A small spectrogram VAE, trained from scratch: encoder depths [3, 3, 3].
Rows from block 5 of the encoder of a small spectrogram VAE, named by matrix and row number. Each number is 128 + 32 x the weight over its row's rms, rounded and kept within 0 to 255. All counts start at 0. Numbers have three digits each.
After each channel's rows are labels from the 100 clips, of 14976, where the channel reaches its highest value: "top examples" is what is common among them; "peak in band" is the frequency band that holds the peak. Only what is clearly more common there than usual is listed. The data: babble in 24 made-up languages, each with its own sounds, syllables and stress or tones, from a formant synthesiser. In brackets: how many of the 100.
# conv: pointwise conv (encoder.blocks.5.conv.weight, 96x96x1x1), inputs 0-95

conv.18:117180153162134119117194155115142144084197148112136047134143125101122123099132108126094230122120171169168123158097132148157122103199075170087097121137121137185136129105086103123146091143134094059097071117114076144125122098160131101108124109174150113060165116115100167111129093122115130119
top examples: quiet level (98); thin (high-pass) (63)
peak in band: 0 to 250 Hz (100)

conv.56:113117255147145156111169134154156137255124156126144162162122123128136128133126099102127145122103155110134116140084118157118116164130129179137153138133109132133134101105126130106163090117118101134139133154134136102111103130160129104109151125169057148163160140141117101133087128108074117142
top examples: voice: deep voice (79); clipping (66)
peak in band: 0 to 250 Hz (100)

conv.45:118127118102111098134101189096153127124144110134024126142107148145103095134126140127133121125143126117122171139153121150151103132141075133153119106104197035093110141152148116148113134097123097067120145147046120169146113158095125131139155107038145099151149121099017154126084081128132091152
top examples: muffled (low-pass) (32)
peak in band: 4000 to 8000 Hz (100)

conv.43:109118118139115128133130167142136130137172133092130077115110126126127131145151123126150079098054108120131061142162104080138215118114102140140123145145168121113135063098184110141093096118129086058165159117118132165128152117130134123087080084125134087133121092137000134126110213142141122136
top examples: mains hum (45); clipping (25)
peak in band: 250 to 500 Hz (39)

conv.19:137118193112136187106105150133128126136072153179155016110120109099101132129104090147131168113093119132142112152177114097098123169089107089185134061105182124128146080133161096130134131117111118099147178175134139155137154140143132146129097131146147130150121233085165150147132114062106072127
top examples: voice: deep voice (80); clipping (66)
peak in band: 0 to 250 Hz (100)

conv.93:097147095101137131128141116120090113116113125095129103114122124219096128106157149124123103124111198149084156123124158146096130167113132148060104183169187158080158050149111113135137136086066094126144141170134141147143149111090166130108134083204100091194074123135139127132077077119167129069
top examples: quiet level (91); thin (high-pass) (36)
peak in band: 4000 to 8000 Hz (100)

conv.59:130120086158132188150180113092129131101166123126167190142093134128112140091127123079093136152156096077158109139085135130167166137099107162121141165136143112160163213124161162102145131122144078140059070130109143100195128095156118145071134129121109098110077037079187145112156110129097101130
top examples: voice: deep voice (81); clipping (68)
peak in band: 0 to 250 Hz (100)

conv.21:155145069160131148142137152131109132124147099176141116085109060131153136119083127114072104086090126140043140105126202100162133107143166170135123161202135052133138064113126078161099150135149108116184180188134127146143118181149104121101148107188103094126160144151112132107139109115132189145
top examples: quiet level (90); thin (high-pass) (34)
peak in band: 4000 to 8000 Hz (99)

conv.72:120121255143133120107190118152170147202153166095148114082149139122148106117119111090150133124119103082203102064094028156120133139115141176129170144118092168140110154120115101152144110108099086151093128161137148142102150120150129123105172150138115110118142120147138147137106150103069121158
top examples: voice: deep voice (79); clipping (66)
peak in band: 0 to 250 Hz (100)

conv.30:128119143137138118255166109094109133134109132070147120120108101170138150142146149116112147201148126156162122141170086142133204160150144126137121128152153131119131141175148163104177109132144146081081093143093161133162099122139118082126138090156149096180110184147210146134149148076118160131
top examples: voice: deep voice (78); clipping (67)
peak in band: 0 to 250 Hz (100)

conv.89:095145203097161136174076111184182092150121159116100129100082129111089155152105089115170105150142153104069138121168110113118115117121149077174134017080078158156121068125144137183091136112103138135168093116130180139095095092151134121093147114110137129138146099178157086112124100130135176141
top examples: voice: deep voice (79); clipping (66)
peak in band: 0 to 250 Hz (100)

conv.75:134136235127141078171122078172069151091114154123147057160144119129142132125109134148131086092089131166141126084135114178149122155062132042089137139059160137157112137162144104137146144150116129138161153144144170190147120158108103118156118171102177123122091106183157148106161184133153134139
top examples: voice: deep voice (79); clipping (66)
peak in band: 0 to 250 Hz (100)

conv.39:145132121120152233134156150106135185112173148115130142116175121159135114112150090139116093118110147203052115076151136140099115143170131156146109153111146088076114153109132116139202145138115123112101157126154122107146091170112017166091118133117035146126123130115176107162121114129130092153
top examples: voice: deep voice (78); clipping (67)
peak in band: 0 to 250 Hz (100)

conv.26:107134126107120116123182064117114105121119090125131144082098130222140124111125146129101122123141147113121133095166139112156109110099067130101110132184144114027166142122147124126108102158000130089096137143120089101121102139127108150117128158073168145141148116122057187100143172151143127126
top examples: voice: high voice (85); prosody: tones (69); /aɪ/ (26)
peak in band: 250 to 500 Hz (92)

conv.88:093096112093102139178145156146096117084109092129129100135132144120121139141117172122106231143122141162147102120143111091187162064090140112233137156125113096166161095099136123095153111138115128130158122184133101116120131135140140172085085098102166082128157079074097135158195195124108133169
top examples: voice: deep voice (63); clipping (51)
peak in band: 250 to 500 Hz (95)

conv.34:113160078148158135066158157149127093177146125063118098099106101126163129190107134130113120108149109110121164123087119112111120163100116197178070123163151129100099139102136070147135149164114135090239160101145127120094199031158100141143108105154164156129122109150100127136128136145138163165
top examples: quiet level (90); thin (high-pass) (35)
peak in band: 4000 to 8000 Hz (100)

conv.36:150135107095200153076127185101147140136142081106130110098144117146092109134122103104103079087104148136120134148102191115122108092114064129100159137198093107072128110137175141081133134079107117161167120097114146168138100110120122122133123115137040132110041088155092138142044115097154183123
top examples: quiet level (90); thin (high-pass) (34)
peak in band: 4000 to 8000 Hz (100)

conv.82:091144130133127143144132155135109147113114139107194103143127110116136150119051153105130073154067126160192115103104143058122182135169140142101116122159195146138151172172145125138133112119167109083135159128176133141110179085158153118047071083130102152115161123164226099152135174144153125155
top examples: voice: deep voice (79); clipping (66)
peak in band: 0 to 250 Hz (100)

conv.60:143193181143109156138138153081179141106117171157083116126139134122119075140159108126183134167174086148167139151174130152143131088121118143110170112148142076112000067110157162141132120103111152154141116110058146137119123121046146124138166117149153150132087104128113139119087116159135140127
top examples: quiet level (88); thin (high-pass) (83)
peak in band: 0 to 250 Hz (100)

conv.22:127155084118061127136141090116086155090145159124115099143119127147107130099146109153122208146135115169114103117148159144126134127104139095151153135202218154134124138208126153187166127125098097106110130157135075104097205128117094129136112144163059136110158147113204140155156206137159153117
top examples: voice: deep voice (78); clipping (67)
peak in band: 0 to 250 Hz (100)

conv.38:092116188195106116143182107091182131121138103135082101116191144105172135130129119144115179112111194118149131074153135128148135125113117132120126148054150195144122138067112089119173120170127108134180098122143167162117087121127166091118121153155141135146186132144154251124119143154121140089
top examples: voice: deep voice (79); clipping (66)
peak in band: 0 to 250 Hz (100)